From a checkpoint of a small segmentation model: widths [64, 128, 128], batches of 64.
Rows from block 2, named by matrix and row number. Each number is 128 + 32 x the weight over its row's rms, rounded and kept within 0 to 255. All counts start at 0. Numbers have three digits each. After the name is the row's rms in percent of the matrix's.
# convs0: first depthwise 3x3 conv (model.mid.0.convs.0.weight, 128x1x3x3), a 3x3 kernel
convs0.0 102:129104115119053101133120172
convs0.1 091:093095136177110102156178142
convs0.2 167:125119106109118101135183194
convs0.3 121:161170146118129102118070086
convs0.4 094:114124101076174130082155153
convs0.5 094:160122118172143070166144098
convs0.6 110:132153127101067084143101095
convs0.7 098:125197105115176123135123090
convs0.8 104:114117103176107102178127176
convs0.9 101:153157182151130095109180142
convs0.10 090:106144157127087165182091110
convs0.11 093:150175157151161172141094156
convs0.12 100:134065084159147095151133145
convs0.13 074:065113116093132151108180125
convs0.14 086:136145122062182125130150096
convs0.15 116:150115101141078090080160148
convs0.16 101:151183145113139172078114109
convs0.17 085:179127143178134143149089087
convs0.18 082:114083086156124077158158135
convs0.19 095:095084088142157104159162158
convs0.20 103:165107151096105143110131197
convs0.21 099:162178144094145099146126076
convs0.22 100:148135120192131085151092097
convs0.23 122:127127155087082189135118156
convs0.24 076:092136126133089055099128116
convs0.25 082:130085088133121147097069099
convs0.26 079:153152170143173163116144080
convs0.27 115:144141126182184130099166147
convs0.28 130:154171152129175164127175147
convs0.29 113:120147140121180178155168159
convs0.30 145:155131111076089105131185144
convs0.31 104:161138143174188126163117101
convs0.32 088:147156173090137145096093083
convs0.33 078:099135091116171092136188126
convs0.34 088:122113120164134108160073072
convs0.35 106:109094096083084078114128124
convs0.36 096:191160105153132104096090125
convs0.37 076:132103117086086077164140157
convs0.38 087:167158140161134095178146089
convs0.39 090:137135150151177156142194147
convs0.40 069:134118135133100154100071188
convs0.41 070:147104159124128142075066149
convs0.42 091:109144153071124134154189145
convs0.43 067:175156157185122117106093140
convs0.44 088:131133129163191180130164121
convs0.45 115:096105108121159090067155146
convs0.46 104:146147145168129133136055092
convs0.47 103:128140131146087103121049135
convs0.48 091:173102110176106117181136106
convs0.49 099:163175153074090114134138148
convs0.50 106:103060104162150114103101113
convs0.51 114:138104148139119189111149187
convs0.52 078:084188115108163120088127110
convs0.53 090:182146158103080140092126154
convs0.54 093:121092133095092127167162180
convs0.55 116:158141157127052118136162141
convs0.56 074:159172166115174139096097150
convs0.57 110:151164150118085160116140188
convs0.58 109:094106153135087167091106170
convs0.59 105:134102125128143207152116164
convs0.60 119:117095111148164142152180178
convs0.61 073:112083101141181153148165098
convs0.62 098:148075109104102139088148176
convs0.63 085:098129147109126182103129192
convs0.64 084:155170151077108159085109123
convs0.65 136:148149125202152149153157149
convs0.66 091:098089109156151106093112072
convs0.67 117:151131107192141113184150142
convs0.68 095:145105136123063103113076152
convs0.69 117:112083111126088110090088086
convs0.70 110:132129100155165125079149187
convs0.71 074:131186110089147170145099101
convs0.72 072:152166126084153116184164115
convs0.73 136:096121147106167151167187146
convs0.74 103:145134119087154116104202147
convs0.75 094:093095141120116108131182185
convs0.76 101:140140134130194107151188119
convs0.77 083:128080113105066133153137168
convs0.78 086:178099113110080151119166160
convs0.79 078:153118117148122071071104098
convs0.80 136:112100107168146111173171168
convs0.81 169:153128132095067092111084115
convs0.82 089:141108099161177114139161074
convs0.83 090:146138121150135096185187107
convs0.84 112:169117101137093076108083113
convs0.85 101:112085164156085125132072127
convs0.86 154:137122142169150163128078073
convs0.87 112:154138148131080106087087172
convs0.88 107:077126081104118117115183147
convs0.89 083:108117144069115167122166171
convs0.90 078:165179166138132074112150124
convs0.91 094:142159134172164173140161168
convs0.92 109:148169130132185080113134092
convs0.93 114:133096093136155092088173164
convs0.94 066:091094117144077101114087095
convs0.95 108:111136133097167187140118180
convs0.96 090:156166170068098139111125146
convs0.97 087:133151165087160130091085165
convs0.98 093:169136093095138119151149065
convs0.99 100:153134108167147119178171170
convs0.100 104:120166181139100126140110069
convs0.101 096:100150137090165135060110122
convs0.102 093:162169098105104096133181151
convs0.103 087:143136137143148186073116168
convs0.104 080:115127110122129069142155063
convs0.105 084:122116125167086083140146071
convs0.106 112:134127147166157175153105184
convs0.107 118:108085135129139077156157077
convs0.108 100:126112136145118154143180198
convs0.109 100:162154080149182102129134096
convs0.110 094:094098156094127196109141136
convs0.111 100:119062093134127151153154169
convs0.112 078:149154082146094071103152124
convs0.113 111:162157117122122127191184130
convs0.114 091:156188115167148080119124109
convs0.115 105:121073104124181178120136119
convs0.116 098:132105115137147138185060119
convs0.117 105:110078087153132071115108112
convs0.118 097:155181116161160107159098095
convs0.119 107:142125122175150108192155160
convs0.120 100:175131137111141116126058091
convs0.121 102:158122121065081155127112095
convs0.122 085:090136097135174177107103095
convs0.123 087:115186172164159159129106133
convs0.124 083:125162142089141142118168194
convs0.125 098:118113110150184116166096081
convs0.126 069:157115120180164192127136131
convs0.127 084:132072102158173096135153103